Weights of a small image colorization model.
Model: 1.73M parameters, 40-pixel images, arch rcan, norm batchnorm, activation relu.
Training: adamw at rate 0.0029, 22200 steps, batches of 64.
Rows from block 3 of a small image colorization model, named by matrix and row number. Rows with one number belong to one channel. Each number is 500 + 40 x the weight over its row's rms, rounded and kept within 0 to 999. All counts start at 0. Numbers have three digits each. After the name is the row's rms in percent of the matrix's.
After each channel's rows are labels from the 100 images, of 14976, where the channel reaches its highest value: "responds to" is what is common among them. Only what is clearly more common there than usual is listed. The data: abstract colour fields from 500 small random pattern networks.
# convs0: first 3x3 conv (model.blocks.3.convs.0.weight, 96x96x3x3, each kernel summed), inputs 0-95
# convs1: second 3x3 conv (model.blocks.3.convs.1.weight, 96x96x3x3, transposed, each kernel summed), outputs 0-95

convs0.28 111:486499465456478569464519434461529448507519565453456532462526504471468453496508490478533522516511453527612492476411505466511529505479509486545475516506490551547549464513536441501513478508452456559592450526531490564468523432527554510497510456500462493489533592431450519526484389468534514507
convs1.28 098:521488486571481486419480535517478515497456521459472545512469514546532457557557514515504418505509504524494472507522452504549485457472472457514458465501494427493484511507476471472460478470543470468542488538471454489520481455485472446462392399495366373479462514515483450494490488547530535521
responds to: smooth

convs0.71 101:589520581470565511550483457483409537515497472501573498484488470500476488501450486493501470550471482550487537506487559539567546522491530524436533498504550455547508520410489515498501502536485509536463498487467599541449464559465542524504468500491541467491507508574519472594598545433477481506
convs1.71 131:540449443496459454504470472522475447461505490467468412421517395389413436395400498438535482531532502501489518473511441444449457459432455458499446454528516500514510499488447493480453524532504522531487529516473524479506547532483506524455492489510516514512466529499505485506489446485473511531
responds to: mostly blue; smooth; dark

convs0.75 097:430451491417483540529380496559539386516504503488494498495459525526394504482515437491499536465483518500483491450468522454503470492477470522469576516508514441477536481542472545481524473481499495482578529560485535603474559504489463460530525492468451496504525513413481477456477550527548511487
convs1.75 117:462517508512544544477546556528497530411500526480492543501479484541513481512552492512490472528444475529475500490485458528535477495490382422484459422440464487464464550499515566509564434430486440426484482442480482440549541456510501459515439416518481427502471444499483473497475500463546557533
responds to: smooth; mostly red

convs0.53 098:447476487440490560544409428545549398539535523463543526481486561513460489496543432493474535440488514501480509462481493472505477485438461501485523505503494439500534476560432448466509472479499462529590506516496515615501553478492501479561531478492447476492522490426490491477426545552535526548
convs1.53 114:446541540519543569430515517482497508452507522491499584536489498584504480530585498491523476537462493511486508502495481521536471474469456469497474479460463479464463536490516520452520452400475413410477473455506508432544521452506486450511436396526472403519429477554501482509505505489528541542
responds to: smooth; mostly red

convs0.52 096:508495506435507527548535498496530472488554458492509526510491510487522481499570478520489470483491496535547609557540505463541512496418490480475472492474530556496477492487384352476500446503461467597552486498502548477512510505504512444498502497437495493490487523467419517503509463504541513624
convs1.52 098:476509534504509514411390483442460472489491500492470516512484499523486505485513558474512478505461443486477458483471471400480433384488529520507524523480472487474472467488526464470485501408482415420452475450474468466453466460470498477470428446480434415510455528535494501515505460486419498493
responds to: mostly blue; smooth

convs0.31 104:531539524507532564522548487457599506470537421525525520482524562543526465501523497508507525517503449533556552537558559579481582492448551530505432491487544465454517463533450492455506509600497567542518511448516505430521547458513558500568556540508521477484501468532428486504474458486526508543
convs1.31 096:479497510500534513479474499448503458454461444471404481508523495516486506515519513429518429467448450531518520520533502442497461465486516497492526506475440522457457449506533506436476446396487397405490495447461440504449487467514477445421450451489489484496429481471442476492465434474441484456
responds to: mostly blue; smooth; dark

convs0.10 104:542551577517536435460499486514446557528496485447485470529479472487484431497473476495504468434470502431552563545500516528510542502476528546538499511510538541527500479528451463478504439568481541530555412503515512469532481471383502503482475511473600482429453517462426485497558442433528524488
convs1.10 104:500466471492482459436428479463434489485527482477461446441493423422399488444427517450533463517505466484526507476507445432458465439497471413465471428451460447454464485479466398436498507492518494496494492460502496500454472457482496469470511486502487475487489503431434510453454459467466517492
responds to: mostly blue; dark; smooth

convs0.93 096:454427446497488542548454486526512433523530570485485552501470521513437518494503458488524505421528460493416466438495570449515495495500464496538498520491516460473551485531483531487473481479523515521545530514463505608551599497487464513490502507476440510437559501450596528539427565514558528457
convs1.93 091:498536495484556538524544576530509547480525550492520534498458440570588476593605472513503450509432480533483417475507503539562502527421478483479461483524517473525521551514503534518580450468461483475447438460496489484516508432519504437501494415537522463475496427504503495530493531459516541508
responds to: smooth; mostly blue

convs0.6 105:470546480460433557454530485466564526508492511401528489474530474464532439492516422599541529466483483488595501529536505496469462500495530498496452511537568534492512532535478386505498514492467543526526462502505518528502455461499495458452514474511505488443443489477392581504466460482567539465
convs1.6 094:500475471557474479421398533529433499526473474464457517503450510519543457531542482452508401509497476487490455469529433439544469421512476457493458477469462454467452496514492415472484474447569450443577504500483448477505537496481512481457470473462469466477487475494489401517510427500536554507
responds to: mostly blue; smooth; dark

convs0.11 107:489453462502515590549485501528540452437546505510543560455451497457462443495524435484514518446548505525472503496499467416508527474406472500583508508536502477471520474501419425477482481485455487536478523478529539541496594471560472463507540481502494459428437460446507486549481496530572570499
convs1.11 117:459452462442477478435454490456455490453518543508492527500484443515548476520551497477482452497424460469443426436495498496551487481455477492511498487480473499477473527532525476469468487400446403414509458519485463443516508452493484452497415390505431400486489482495499501523488515498502552506
responds to: smooth; mostly blue

convs0.15 090:464444460513518540407428488527491508559565546510476590506437561477501482498478450437529430490493352505526509514429542479560454502522514482536500498437504471506534468493497497474535480475506529466528422501484493498549514471467521562481437502490521484512552487440505517517448514506516559426
convs1.15 088:423452441447472466566531555549465558559564531504537477501477452527565456579511494504506515566453517530475409510519488533526494524476536530532453520541543436547542536486450464505584488505537504508510442511534510530547523436502557460499569504500520469472519457447483476523491533427477575491
responds to: smooth; mostly blue

convs0.33 104:530515478481509564536528499456592517439558434508513527482472517458483478499540459540475533478481502511523564516542581459528533485419452496488437495498520450471489476475416405493474516569483555567520524410543501498520530476563481447539551536500544418464474496538483460530475510496550540530
convs1.33 105:469484498482505500461431499461454479480495506497470519519510509534500491502515526457494439480439435469444434489531463463525469454493525513509530527475437497461452477512527468447462456382473385395476493461468449488471502483479484467463393398480445419491477502511469493523494488462454500474
responds to: mostly blue; smooth; dark